{"arch": "unet", "model": "image colorization model", "dataset": "coloured fractals of 300 iterated function systems on busy backdrops", "train_examples": 195000, "image_size": 48, "crop_scale_min": 1, "horizontal_flip": false, "translate": 0.06, "task": "colorization", "loss": "mse", "norm": "groupnorm", "activation": "mish", "weight_standardization": false, "pixel_unshuffle": 2, "widths": [64, 128, 192, 256], "blocks_per_level": 2, "block": "basic", "attention": false, "upsampling": "transposed_conv", "init": "xavier_uniform", "residual_init": "zero_last", "optimizer": "soap", "beta2": 0.99, "lr": 0.0023, "beta1": 0.95, "shampoo_beta": 0.99, "eps": 1e-08, "precondition_frequency": 10, "max_precond_dim": 1536, "merge_dims": false, "one_sided": false, "adamw_lr_other_params": 0.00096, "steps": 9400, "batch_size": 64, "epochs": 3.1, "lr_schedule": "linear", "final_lr_fraction": 0, "warmup_steps": 1880, "weight_decay": 0.3, "adamw_weight_decay_other_params": 0}
Rows from block 2 of a small image colorization model, named by matrix and row number. Rows with one number belong to one channel. Each number is 128 + 32 x the weight over its row's rms, rounded and kept within 0 to 255. All counts start at 0. Numbers have three digits each.
After each channel's rows are labels from the 100 images, of 14976, where the channel reaches its highest value: "responds to" is what is common among them. Only what is clearly more common there than usual is listed. The data: coloured fractals of 300 iterated function systems on busy backdrops. In brackets: how many of the 100, against the usual share in percent.
# convs0: first 3x3 conv (model.enc.1.0.convs.0.weight, 128x128x3x3, each kernel summed), inputs 0-127
# convs1: second 3x3 conv (model.enc.1.0.convs.1.weight, 128x128x3x3, transposed, each kernel summed), outputs 0-127

convs0.54:159128104165054130116144202159119145172152165083183173093144095107176153137115141130153105105128152113140139179097109127147148176131128127080123144135096184151107084085074101085120138108168139113194128106108095131123080094134143146126092089128085124104085145135144108083085111159159106197108103090089099138120088090099118170122102129098069112134072140123070148127108115093176034083100
convs1.54:105102139125123108103069183081140114124105143154143149096120147149143126111140116100163137138194118118170111088154062103080135159096114160148117122109138131140121155127149163175096190168102188114147157098136104181151143166093119118092115171097132117114142100176106126086218061112092125175109160170147172095159143160145153174104183119128143104121161062123172077091146186214133135163095
responds to: yellow (40 vs 8.2); pink (26 vs 8.3)

convs0.16:166136139105053127084119106171118133175158096167114117127106132139116139152046095096067162129118110107117184112162174145110087127134110160174128045127153124095128070174113134097175141196140131130135132199112191156127129139137185153136143113135130154185106102168117148179110111079066129062109104131172092121150151124142117156161150140160120164179176126140134166109211141104155134135138
convs1.16:105095126103164098136141134152101084074133136091151134128122147086124140114092123120117101165172118127147066132102193123080093106142168149178148101105109176161098191093143098114116119095146092179116129074141072111087123133112175104115145113108140090075189109086133103189161161145140091116090108092172136068120129157145162135110105133136063158154112087159127064117060168157115202124060
responds to: white (35 vs 8.4); pink (30 vs 8.3)

convs0.68:089120147134101109134158202097119146098172128157118131114107142154105133071126155157171137196095123151156169208151135133144128118128147145233119185184144116108075107159153087093109143126116159124148100047137144138172166118139138118129098135167200107157136125159118163132099111077150091138238139158145136112100093142092135103136158136125128118081117136137081084118083179146091127109088
convs1.68:111142118108189131052142106137096118132169070119163124147172084145143167148130078095139052106149119131145098114129198174127158125158148056049090109073142147097138180134133148124138108191147159157086151179128109099088104118140096112096110175029111161162164146115142147152111156143094119154057122106160099136145133157121056151167126100144088135163127170135115121094109111101133148130137
responds to: white (38 vs 8.4)

convs0.125:112092127068086127172074126113101136133177108127111193138152093172103097108157144110175123121169087099130070185123164115090153167137122123119112078154101150120155131120076093117115120080123088221106093165143132119149163139147159138141129120121103141075120084186082092190126129098214112158137083113088149082162095127054128094110108096104124051128108122099144155146121115109154148100086
convs1.125:162129081114124109064142114092198138130116085130129129124122127082152144108174170104160112174117135105142090112189153136133071104136122137105083099136122099184224150105139132120118049139112151059133115089187161082115119096161130152111137179122110118146089151126126182149107180125109114069140165111146093077123112170141116131142100208144070108114195136123175128108096101132165096157179
responds to: white (89 vs 8.4)

convs0.46:158112095146141121102086121118127094139124137129113139155144076086130138143119145133165117159146144131104152112130085127129149135117153067099124111096092122102103124106137135092118100058122128139220192212102153167038172135128184154152120111156132152081098117164102118183159138185165062186154144052109095137120118122084129085102178132121110073145120095123058109103091119133112067098097
convs1.46:162091122173121126142134132114122121168121111108119114098097185168141133105200180097086129135136052120099124111164094144089092072136048116130107151148162119147173149117129106125129135122117198144160157127095103172092142154158181128142138120093166144134144143103154149135089114110152081112193128073109114150143151148122115142108179138124073117223164146170132190150193130205192138169157
responds to: yellow (37 vs 8.2)

convs0.1:124162117182175128118149086132140103122112137156122137135069193120125129151148176173121113127130147158081188125096138172150071158135124137125157107031130155099052093148133118068145149117165124093135129145171077132116116117094130167153110082102107161130101109151119125119073156110138057065161210068088144101152126108113079106114175177120107112204174116142118149161149134160103129093115
convs1.1:090121168105084068140100123155156103133106124110216132202181121184183108189076147180160163150211116072118122209092136140131083158111133120102177107143115106090125143134159159101072117135121109185098107131104137150124093107094112034158185070080134136134137122119105116097140135110138117105098142152113113159075137131110124131124143076093102141125084145129142120160117102081123145120113
responds to: sparse (60 vs 29.8)

convs0.52:116113126135139083136089167145101076100141122175148114131075159158132092147092089126110114093121154145062091165165125121142119064129127116071110125075101158142131147075108126115138121134196168145218153177083064085159093144105106143186113119121146164088173143065126123083142102111115138075126160088056120110148122072080167119063108118132115114140102105115098161148079116176167125124093
convs1.52:139126112143060061223085100121171176116116133124131151135168074112145115125055109190136140128147112096139135131108145116115134164133125071139092147124131155069154154173110103141117105144111148112109185086076142186145111159155131143079141070128121108138113137129143100064132125195068109167108111144142148138154093136163129162173150174096106157065100101091116145132099128067164196083094
responds to: white (42 vs 8.4); pink (29 vs 8.3)

convs0.110:141145139129115122112160107096175152133095126172108118154133122099125160073171137132132094162147113159118145146107142137152098118140162139123083156094080145164160120142193132099134138125153174162101086111090136109166179151155129218154136141092116089122134156187191148141103116077118046129115138058216102131159090105076155103122140162081186055149093114113130163110142158174083087170097
convs1.110:149063151145097112208165104136109129150130101100105127177142161148107127129152164154162158134199163121143107127121065190171154112074143132174180126179171192108104111161115137150168131176146094172149174103181064098166135138118139097138149124174155112130156121151121108094185097141080091180122130164126216111099145135172163171133140183117135103115148159121155106119106096096149168134163
responds to: sparse (79 vs 29.8)

convs0.47:142098070176131110119162109129101115129129139147147151076137142122067137134099178125117131154115115087146158151220098166127171088184122145172149137103069114106093106105122122131110121120086095145140207168145136160093065180158093152103148122104149145122135143151110115111127129117150112128098097040144057128149105143098067113133112151162175104168054088118089109094142099175143141090042
convs1.47:127143134189146105103113149141087128142152181116080150156116159194117130139170129112162109067114170163099132136105136139105085147118116106085125119206140138141217149155144153118076142079131083115155163105152114124069151128048144092111170108181177104157136120120135135098095128118100130090147152074109095140086075138070118120068105073121162166103150133148148157158058164143098133191161
responds to: white (80 vs 8.4)

convs0.97:134110144148112122129093161118100079145098079163092111140176103117127071134166125167137101103079122150168147109091144145088138219088172092093113154119129147166136147117149116103104142093164076172175192167121106145169197155130071128151094121126110137144135144155146124170143126166137127062169151163074145071088143112068138104178133140113138088172094116076119109159055170114165142187137
convs1.97:142171141092098128130148157179148148138140134131157126132094131147118149093133197123080150118106147116168136120160157149193122132185128081134124127136120193067052143166107133121129080137144110153074070083136175049084080169081139165111133126136114123145036081100101100137125135136159098154172156179189157149136141143167164155192165134165159144102192146142174120081134124134111141117132
responds to: teal (28 vs 8.3)

convs0.7:070126142118109133145108155144186135097092165113121121124154145147098147162210192140162162140126139133116151108112166152108151112124109120165147094076117103109091119158126119152078152109125087164113134085137105100135133099133114128121106162101151178147142164159095187133099127124101215069160137111183145079158164168162139140115255164145110194125185144131146145172134099147080082109140
convs1.7:121170096142104119080076110080127079097133127105197118118134121113176118125118115194127075089193129170153155153116152147167122129163098137101160111086104135142123088125103136081175126048156126127054126143122110103147128141122100183089064136066072122121157116135135112101114133134164114132096121157049082142063086077093113094089067079115123086099134135137147126075163156096142151102147
responds to: red (27 vs 8.3)

convs0.44:158121127157055138091159154118184128111153109125152103165125134167090129111106190155073182145125141036146114115158142125136097102123138101112148146120115097175103104054084133103093075131086112148139179157115085137114131126113142132116128140163141118074176095142129174105147117104103088113135147147085090104130127125114027127119088078064140122141104047096163153105107158125123217170122
convs1.44:125115110134225072115099079098109132156099116141091139127079171079144090169072144098147086131137146091090190159121100155156162086130119145087126088155039114199178122135175089115143163106154121111123123134118178097079133168151111134070156094121172132094122159125161111123099146151126110076196108059133108113105100131098128104102135082092076129175084111158126098157127123133147091133113
responds to: pink (31 vs 8.3); yellow (28 vs 8.2); dense (25 vs 7.5)

convs0.5:099133145122111139119157128108032146123109082139115135126123155173136150077102154240074132159243120209119141154126097108127098107162106115122152104146081160103128080097121176147144120077141144079114103106144080101109142120092123145090152102097107165114142163161132148169159132119132096118140135212157164169127113109201129077135080146112117103138109152132146153109144156136132069120130
convs1.5:122133102127146098101132136131101111147100195136185112096136153125175109109107123088129136117084100097096125142147145148091128174107133110152069162166126185129212149138133129177119117105142119206118136155123175136110155160101136193103158091140191145170251136129118151144096153147116092129140112009107108158113140137146094105158051097113120129103131116168118109115104168134102134128079
responds to: purple (44 vs 8.2); teal (35 vs 8.3)

convs0.53:108138092151092187175130181114117120124190146145137128102124119147118124123124150095165104126108157100165157144120108126120143067126093144183139098096172116144062120148125128049171127151115171088145119090155143121111105117094109150120184085111152042051044105097144086150034209128099104186116149132185135101089107155137119150108119114126163166103147121152106143084164117113125133110153
convs1.53:125087127138161138143128147102133124141126121109115121090068144118117137133166096127131190099130123100143055071122127203094143100115151126138083087050128109090093162115118152212086190177202160089175131077151113127189101132127156098120118137109102132123132096141122137065140062118154158177075156136145132077153138091094078105098078103128104108139115191194128119128095156141131123100103
responds to: yellow (37 vs 8.2); pink (27 vs 8.3)

convs0.115:133160101102151142124134114096077150148099161124138117133133161168134126149070124129106163142146102126100134158066127106102098154090124114048134088107112123116160147077150183126118108165117120101110136103127151156085124149088125160144151141131115164108164201185088135226057181165209156057058138121120126103159111164121154139110138124179104075099182128106126116172089099120109116066109
convs1.115:064124143141112133112135109118132183149141073159153151093147104118100130133129144139113097134107117136114165152114156119128130087091155161143145170131069109158146090153143149083131184162134099146188077252092136108076152169137151118127151171113152199137111199120103219141150130166156193100157106129118125115127130176136071133151196150124108105161104103065109144104093105110094097152135
responds to: pink (41 vs 8.3)

convs0.71:151172125122130057166141165163131125155106114204140148171180191150130115106142122097108203119161119104105198172193109147098218207146143197120168116162129117089096126113105122153143106142114102120150127074134107072167129152095158139096158108172138188147123070164103143097145127106127106170093140152152171139126108152088120119173127204116147164132097123145115138112126117090142093123105
convs1.71:139091142075160171059128120159135138093083085154140117119133092114148107102123092155139085131115130092122080159109188098087114095067136117181126159063112138140154150151145163136103129114123163135096142153147134142108099089156093132043109141085163064108109205125095103178107134113143155128073074078166138142138139162206101185142099088129126063142124077124118099122100194164114138123103
responds to: grey (32 vs 8.5); orange (27 vs 8.4)

convs0.113:148147141106136198143107123107130127089107093135185148098135057150092110085113115120163212112123138167128131173151154093152110067097123140058153066135108117102112139086140108112113171147100141180106114129113125121104150153108122135133110119109138189136111153162111144178123228120230157098167145113116153108168122134131152135164118137174136067113101103039121109110052111134097114147118
convs1.113:129102135109133099148147115133173168127143158109137100099085197096166162127108167142081089099117091108122113129120138195139096131092136129109116124005179148105143123154129108099151109193126083108133117127107123118127106062130129165137149147052197158148130055106200120221130179162158165162097096154147093142147076151112137153147163102136137130138120145128163193134151124093138146133117
responds to: orange (40 vs 8.4)

convs0.21:143182115089170114096137161144134107098108174146174147132120144225122139121129101121128228125176145070172143090134151158097147134113112135120168131102155091094085111050092120121078135153086105118159128138184148130133108142154101149087141163151128104112167099143082156125177137169115117122158129234150084133108126136133123088093139130108149169153136117144126127106219151147089155201147
convs1.21:129134091144126133121119134138107084088161147096133135122152102070145095108114136122111085103104108092110134158135153082122095122131143140086065096138071145116045128090129174114098145165151074122153136099051150142085150109104138104128143087125103091128163101136178111145013159072129154034113150082183111134133151075102128121117131112148126164099145189148123096170060143144151187151119
responds to: sparse (60 vs 29.8); orange (33 vs 8.4); yellow (29 vs 8.2); colour: grey (29 vs 8.5)

convs0.119:126155118148135140153107138120155156152134078153097098125117119153057154115159137168109134147115066053157141111110136108131099091131098143129137090111116138091123168087152078112073091167100190127125144096220100184115144134157129086102127161099158110126109155120163142161084159080159186088087104209113126111145151164058071099090100109130175085093144155136094114145107103145154203105101
convs1.119:134119121153138118117165113134107082110102085121084140138145169095147128156092156084132154175126076105062151125158148184065078104136121157126096097207185168109128101139108121143120135197139131162127104185143168126130136147162097133132111112145137145138201172169146108149151175158065071153149136081105163078115182103115059150135212078117070085127093134125096137116118172103118121132144
responds to: yellow (36 vs 8.2); pink (29 vs 8.3)

convs0.40:094121134156119199127129153107109108188104123155082115124132123127118172129105150154102127167126075134145110154228144124092131196146200111108094079141106109127087192152156089066113097143145064149144120137149142097124188057138083098106132162116131126104189149141090089125156113150145102074171095170111123128132112095083086059103116096100101129077066125132082133161099140128120121135094
convs1.40:072120141084108123106146144127163120087122117125150165184139122131052096089143126129120161134103126076123115151058120133139132122106090144181168105056172143140050101152108084116154112102159135104069127051067130127145119135139132100128134165119112110074163115115151174148067076079151141101055107112086130131109148095181095072089133094134206098122127101104145142098152090110105182121142
responds to: dense (31 vs 7.5); blue (25 vs 8.3)

convs0.116:127129105106149221183129117155160154097130046127089108135100098141120120131182131110111214115175094099115130149146161128135169126130098133135150121082140092122164172108120121112117094168088124163104118115195117143106137110165145130133109149078096141163127172159144089145055202179204190112089167153188174124118151170091101112134101122150061134117118157126145147107133093126117094162167
convs1.116:128122134116135172120147068164094165111081130050134120127152153096120134163091115130109129110099102093097120105107173155064116114106143126063120107188103149118104143089138128156080112141119118155095152142107135103130089179109113105140136158098108126181159084074074131195119071149166128148148117097182138051169115217139082151103135126138172158168118121112136161130067130181072164112062
responds to: orange (33 vs 8.4); yellow (26 vs 8.2)

convs0.98:183124182126133149177142100098132147160109148095139159104133113133110142153177122135107066120088103255151100114080140137078163200123124165126103150139126179106074104148220178166138165104151122135187200102104102096117173145142116098173134096092091148093114120114120138162080096126169115107136111051124135097133098103101135142141130127119123116176131105102119148177079131121144141113130
convs1.98:157094191090123094148163125170160097121157162156150146168127087128136118143085130148106146094142109159111097128143110112142089194126119103132148180231177132102132147128119176147152108110093128111096081096153147122128101127148143105128129119091177179113148126129134152085131166115153120166201129082144160199094131163133247155195144187132123079132184159122104096087167119110116114102120
responds to: teal (42 vs 8.3); purple (37 vs 8.2)

convs0.81:163128183125177235157166144116151174132132120166126118099151090136069080164157096111162108156146143099185141158163204190143197109088196140111142138141158124074130124095097105119087121112103080142154095119141119076150156089090093098108127079150125161095063125171143137148096129119132120141100129111169117113129094163076085120099048095100140124162154131139141176101117102128129131108146
convs1.81:116164083134162189120119127095150148137102138083114181173125152115153157131141198161132120160095060159146155105102122161142131105215183120148089138158116225158095137159154150190160186100120174139151169102208128167106129191131114125136149114121114089150170120062083111138098098103146156163137117068115110104120119121144129072128101127134128128126156084104090090114119146077093146169126
responds to: yellow (42 vs 8.2); pink (34 vs 8.3)

convs0.9:098204152137127101134100082096136111119125131125148121115143186118143132116198171162159104118150065153121148113119126166072132126110102159168152123143172128086083143118084114110157159145148130091168130081156114087115145129121084099099132132059154189121174139135149156083202150144099194025144157099192111097120125159082127120100158125094114193148106107121156103162201138125129098149163
convs1.9:148125098167154113115126174145144171101075104195160143182084138101104150176142151160153106149174148144148118151128161117168186181134169161123164132128106120173091106125138106106113135158147075156089094148055142134191132118131144162130111108119092143135156129119199156188077130122123132102121109148051124165112152133146132047100117123120204171063125174155140120149142109089067175169103
responds to: sparse (82 vs 29.8); grey (42 vs 8.5); orange (26 vs 8.4)

convs0.45:106115112139134090059147166122137159139079134162159128109079142138153105174133155140069144139096071028105161108098078123079132133143139115138122123132062127119131163114089159093125144105120081100174166119136117154161151136135198149081150136095174158211148117166153102182109103146091069154202112165097124076143142144139098069150171139105086076148097136157086141112098153130107123145148
convs1.45:143130130129127067166129102162138136176087117073122174121120163086057115078121146108128129124105163104113177132149110160162178110183198082107125153101130101096111110126138146075151090161179125148142122182148178117103125097084121148184078054128129102153172129068121118161184102116157145119167142116167127173156141169125126120080083080088139145129148173147107137200129133185171073103149
responds to: dense (35 vs 7.5); orange (33 vs 8.4); grey (33 vs 8.5)

convs0.61:136167117135169103146105090117131129096143099136131077129115094149142135164151153134127153065142130132101117103164110119060195150143089196153116131098159142099207126156194226223137185139129129095142097137143128151140211134120145130119157142064077164139180124126113120095125153147115093125128148092190130105101152191131127110144103155145083109152157160109104141136178139150112072168143
convs1.61:154085147108114126111147154166110133127116159113139177117156169056150120115095081145118117147137139207141127140087163136158094167116168120138124204171062118133092127143095153190124129166124066153185157129130146138142116064126137144121123134127103128112117131144168128097167153126126164175146124186148139146187117155152180162151203214149138147126115130071136127099029174131106115173081
responds to: purple (49 vs 8.2); teal (37 vs 8.3)

convs0.127:134085116126143148212156123142065139151187139099146135127135163155141107134089134097137175113165164129138103152106132113125129137101149205064094072118074137052143096128091092106140104167059097156082077150092136166153167138128119136102147160096127118108133138193145168212109171122222134107158121122164166085161105134121150130139155123117115095102185123118148099184114136129085093119125
convs1.127:108111151125177229131111063127197111157103094161149103120138143131154147145101139150138086161117088146157112150134196162114092146141128112076146097148124165177148118138090152098131074138134166117148138159128192076121097146154113145139094140085187132172155131070172211143107159200150206158077150144102148167104096147134122117098118171066125107152122116142128165097148125153152157098137
responds to: pink (38 vs 8.3); yellow (27 vs 8.2)

convs0.89:180158140154146133156156128135152120127117148172120128085121074101128099095091128102108074095089096204054160164125090167143099160151114154163116154171172140093167125115159163144140144164171168090158130133088035160092152092148144166088133105117050110144143099114104128094101157123160160141098172126155182185113162206121113150164118127132084105135110133077097089126114132110109054127146
convs1.89:104144112106142128108131040123123147161124235087066155139076163116149100093088115150154147174131142119118130086118118154158116080124146133125154196197136124186093146094152155132104120098149066183139146160119113118124142183116062156148115116117144097130187153144128125152164120140122167143136126082086123080107114128125210142098102144104094128071136108141116120172143195161120067120072
responds to: teal (49 vs 8.3); purple (35 vs 8.2)

convs0.51:123133132121179118092113211135075114142095178143144167123096189120184113164137153123144060128121113103126138200124165128093129058117089124110144124156181091089128108113094133103117111064121093119097083116125106141050089113132054128086193089144182124130149116132112085121080128177168117100050166151165133156153118176119124118114107164162107195160133148100131109132153121142086099134115
convs1.51:109165127161140165124088147079131085171145190104117148118090122178198112114140084176146121154159127157126117157110104132124138109165146167145136102154163069128177148196160200202071145137144202090129097102095137164142171077104093153121116147127074118108076136113168132081167173076152153107064140122089081132100130121162128111183131111152161107152145123094141061113121112091128149112121
responds to: grey (37 vs 8.5); orange (27 vs 8.4); yellow (26 vs 8.2)

convs0.38:087099110114039109088117112146064131130116109125156084127160082141108130117080199149147183138151093072115132083143105116102111168118122146098144105151087117113131142143086122091070145155090156101179151182074148119138157165068184150152151130125130106114161121148117134100160173105152117117125073123150123159161112215154094116124097127116118059158148122110136150111092154206172155207118
convs1.38:120158185116124146117157199120149111122091155128114175126113201105122073101175143136137091135113129115148209187124189182146147110156165144167133074171171170149121140133149111158122156061154084121177135089139166193072203126149101121104159099130154112122127116161118140172144150109123141146125142124135110100137213121101108087142112081172161185203117121133122104169112122104116130084133
responds to: dense (65 vs 7.5); yellow (38 vs 8.2); orange (29 vs 8.4)

convs0.82:134176186135210185121138134089214124144119128118102093138085153081137029136150161112173089169102091150134136106117125100139113134160085170144168117181145110124146128153115177166113106108178147099118106111113073129122123178120093114106178101107067139082060126104141150137117137146195158109069132121135157144128140200137130140133097151106124157070096099087098165128097096107157143102157
convs1.82:110190136137108074123121094089119129081086130118090111064110125213169196134128108162165104142142120192126178166195186171117130095145123143149149158177100151131110138145178130208101205104188100122067102089112109182165124102171142082158152156164108110107129116147128119105165146089147113097079134105126112088132113113135142138111147161134134111108066123117140085142153144099071149147118
responds to: grey (36 vs 8.5); orange (33 vs 8.4)

convs0.32:129148182127145151146118151151153136143118131138140087109074088107119092075128074101136134101137170068089106106123093102090150110127128141062097027177109183112085126135072078063155127150153128142089129163149119111140152107177118148121153130101073132082090098137091133150197192096144118066080103122143149149145161141139126151096159150111156090115082138091116155136154199092144185130175
convs1.32:142128153115137065161119126112158160151117137168125132109160201147176131110116086120132157127097148153117109082147053152166117099125157074071154078094161178106103090120151103092110125095143159025126122038159165120177151126158138158093122183093115118153140158123139095113107070117099177069121127156153090121204174098145113125092162162128182088131139087133118116125100079117129138118115
responds to: dense (63 vs 7.5)

convs0.90:086126112130164138121123121104146150140137112121108096140095109135071144123173116220119135129180143102132124098172103101101137124167115145129126162156100164169154139106136160170180136135145120159095132159148075155135146122109152161158171098098115134106141119123100130174137070151150040094119175000184169094158151116154155137170131205144140106168127153151120130130160159165110108179124
convs1.90:157148153125106069118068125110114089126139174134203187118143165098173112137123165093178120168099171142153127149102159103197051120099169123102159142155122094114101128122102172096140173143147150097161154087169135128171091145124168079134104159093091110106141091113167139111175168108120212095155086227146135159135147140122086150131175099127180133113178105117154111107105112137177108132121
responds to: sparse (95 vs 29.8); brown (27 vs 8.3)

convs0.58:134171130184172140163073127098131106144155161117092163029125145092094113114122161101138144157132134134099114116155120117143111077173085129139130162092143072118164124122104152128120116176074110152097063109149192084227085101150151124128140194148176156116074156106137142120102086132151134139113155138167157130160171159131123146171132149142178149153114171148128153200173198144141167154160
convs1.58:179129186082138148130087096148089157113165136114158130199136074130103150143124104143170118069121093127102115137115077175078118193103117097108128138096129139102055153148120170069133181179141144122091122085110050075133137132161083138121077124123121142150165104153099125156103155104087176124122142092106098161141110072102146123092114084103162124097152117124151094105025066137146117163127
responds to: white (91 vs 8.4)

convs0.122:104100095169129205114131066099130140107156086111121127130114077169114153122129145128122098104155179124139099138045153083127110141102108168067120114172119080098125103069133118099132159181113093119128136120123093137160079172103136124138115098126104116121150126114103143133096171170153176180147147112180102072102119107107125134138127136118100094108092080086072126046148009104118066106152
convs1.122:147111105149145096131150192119198108127138102093129113093100136177134134082175152109143172138081058074143161145170136204096178135159063105134138098108143162135197115118118077145086108088145147116076122082156118104113106113181159121110133163083119120113140081146149159125187085065148125132152127146146193146118121149114131096081087105126120122144198146141137121159033129163141106160139
responds to: pink (30 vs 8.3); yellow (29 vs 8.2)

convs0.126:139126065064156138151144118122111112132159159191117131117121121164168106150128118123075111189103140110134102120109084125111100138123079187133109116121139149123127111095139140126087108138088131153158110123147182151205187152147170119069145137089183110116155108140128169215050134149173142156078144141209136118154125128123114106103123147160112094091096090120136149135151160013136089075102
convs1.126:112085156145173116067135155158096132131127068112066152099095136112094146145126137137114128140150103120195157142090186173074089088112170152127148107230185112165169115133114160134104078159124104075135138148161144087088127057183142168164142134028164133137119165128200176117160135173128171112165118134126150141127112158145118169159116100116116110127154115096140137108073123164120140147133
responds to: black (35 vs 8.5)

convs0.79:128162116123154074101140135137089154117137117134146116167088129131159158094169167100071191135116068077144126099170152135130135133150084188196124108183098119092076088138146165201123127122160117085156159164189150149116117041127171123117186147163161177111159175120095097149136138123104145157158104121141106132096099112108095115126143122111139149229093131133092105152188160135131106082087
convs1.79:128091127123111057098131115126089105127108187090133118175134129165123143078107110125147136119151155155102114152128204083124064126119143095091138139088084122170161131136105147100091069159110093148182132158064106128039157092132151150143115083117100084110177125104132159102151138141081100082117140128112124189100173144163126079146110071111137128067157090119157114157085157061054175125141
responds to: white (36 vs 8.4)

convs0.64:118102137151142098118120177099093133171089145091176160120135154144162138157153141165126201112206075193086147145158112159128126153155118100120118137197138120131137165136133132077092126166152144119127119093077132102092128118090120120117114192149129121163165135127101139132151084133096124114202126000102153179149174127160118113115122159123175156121150139180165120138145196133135195154143
convs1.64:132125116135129089111094161123123130088123087130139092110130133127109106134120108099094037129099115044084114177112142049122074139086074130089134121025149093044157100123105099101137123148096101078131116151163154115130110073124100090084137144131125131139045131128174146117099171163101154124095164141098113141107130146158068139122134109146186118140109140122128163138174045133098165097120
responds to: sparse (63 vs 29.8); white (47 vs 8.4)

convs0.33:130157132179119106100162116119140117141128135166092170112093139138068128114139102142138102100139171113158190092161162138148138133218155101128135138108099136132081151123104112136100137122115131136118169178164165187071123144142225168114220124071110081082176116171102117176102121171145075117089160063203106144092151184110114090137123158143101103158111116170119167125093151118114125152115
convs1.33:128075132094107217094082172141137113118115085132115100136170153183163137137172155105073128130115124121111148188096082176121122097118158149139097114136198154133169120154134134142154125082118145092163159172126163127126131080167110181149164140190128171088084090134141164144116125147138089089201111115159077151151105108146150163146166123120123177162183143092123095193146152201159098162081
responds to: dense (34 vs 7.5); yellow (32 vs 8.2); pink (25 vs 8.3)

convs0.11:128075142133136127146113137142178176092112127056128186114189227135134099101102154082126092155094119158167188127128150163114099099133185059080111118120166128074115140087140079107111166073119118128140129159139100123104105124122157106150143096103134164184221137157172118126058103119112137061140162121159161096142159143147157162178121114190129145119135107128158065118129115133125139136098
convs1.11:093174144097142188081071145144064125110114086163085107148133101122155152152141128181090101136194170151127111100142186106113139139117069108162145155115129053138109176115099137133128172124129176126102136079091065095104168109118091121103101135099121143109143121131120098170177083120095134095122118147072063123118058145117137153099129121108146128062106125129116131090208117067080122054134
responds to: sparse (63 vs 29.8); grey (26 vs 8.5)

convs0.95:183144134156125103122156073182152149127141102170125155131110085115096112090055126153140149122145108121136154130122111128126140090212128178098162055178095160076162187163146139158202184112085144102141162156175115151123216185133171170135160137167134111081120171134106133155173150116166143131092105116163124128099102224139086186097123150112142128103118121138118156131125142154124101133144
convs1.95:134196097148121071100143096189102110153082167097117144149135179075128128158095157140080110160082083145113086139110162122191150152100182156120085127214136117178099106082108123118114146134166078130119147185140155174130135142102154092063164096129126127127128117193111102132116143150099186139165123127123147136062116127166133111126195058112140111129124138079068117144127148081125147146063
responds to: pink (40 vs 8.3); white (30 vs 8.4)

convs0.65:128136113166122129106133105141180093155126120173112147175092079120120074138089100141106178163121113130100172137177118139143152124161145163171139146175101167085139154129075112184127146169137098098180191094147098149195165137120179117099156181139124130140169113213086131084184127145126210117133091210138129108150129134078102093105150088090170141120080130074108114114081145161139099137129
convs1.65:136145162117179156137188085137121115107110092088115138111156153092126101127094126150118084176091074052100107141140187153121147172148138121126153111093145166141069116112140142097107109154151116170140093192123109090053152122129108093072125107130080127127142103075095117156064150104112070125110050072115163124090188164156104174141099102153154132163150110166117109143077173071128143172087
responds to: black (30 vs 8.5); pink (25 vs 8.3)

convs0.124:128153149145147108109145193170158077152108135145149104095157058134114152118119161109108145133128125088122157140117118101131121122138119116088152068123120141097140123092120134150135188176143154097107135094110166117067137139111188168182141107111147149167177147135170172183070161149213128091053115148116148095141134192130160145139101129126126141112178130134140118147127029113075106069031
convs1.124:089151135108095172120164057114123147120134143139160157133086117143154121092071098127107124118098115090135122152137143163107154129185167141161148145168093093152089147158112143124114172112131055106163151186093113140117094141134149144103115085113156147111145184167197173170230137123195164141165098129133117131159140156153145132169143135143093098148034103127147153061165119145167050101105
responds to: pink (37 vs 8.3); white (26 vs 8.4)

convs0.111:108117137115090111182142097136169139120078180160137156119156167079112080173137145158173099171070100193068151140085136097148124152118097123165121112128140168093128120115115111105123144144116168095106177120161094165172128103093172148136161181119187161125100149209122188111100093170169140166134131145154060064111097086166177125133220149098151099125124147124112131121170163113101147138104
convs1.111:139117102111188147137125097160105141154166097109140128186118144140119138113156149148151174137169111172133133138131158221057129144147164138129173203119135151080079133124114135122176169127189134094108141095159107112105122124093097114128120113170092082160090158103149142144157169109129077135188075106146185184098169182137129156138105095092189154062121069075083134080131154111146103092110
responds to: black (25 vs 8.5)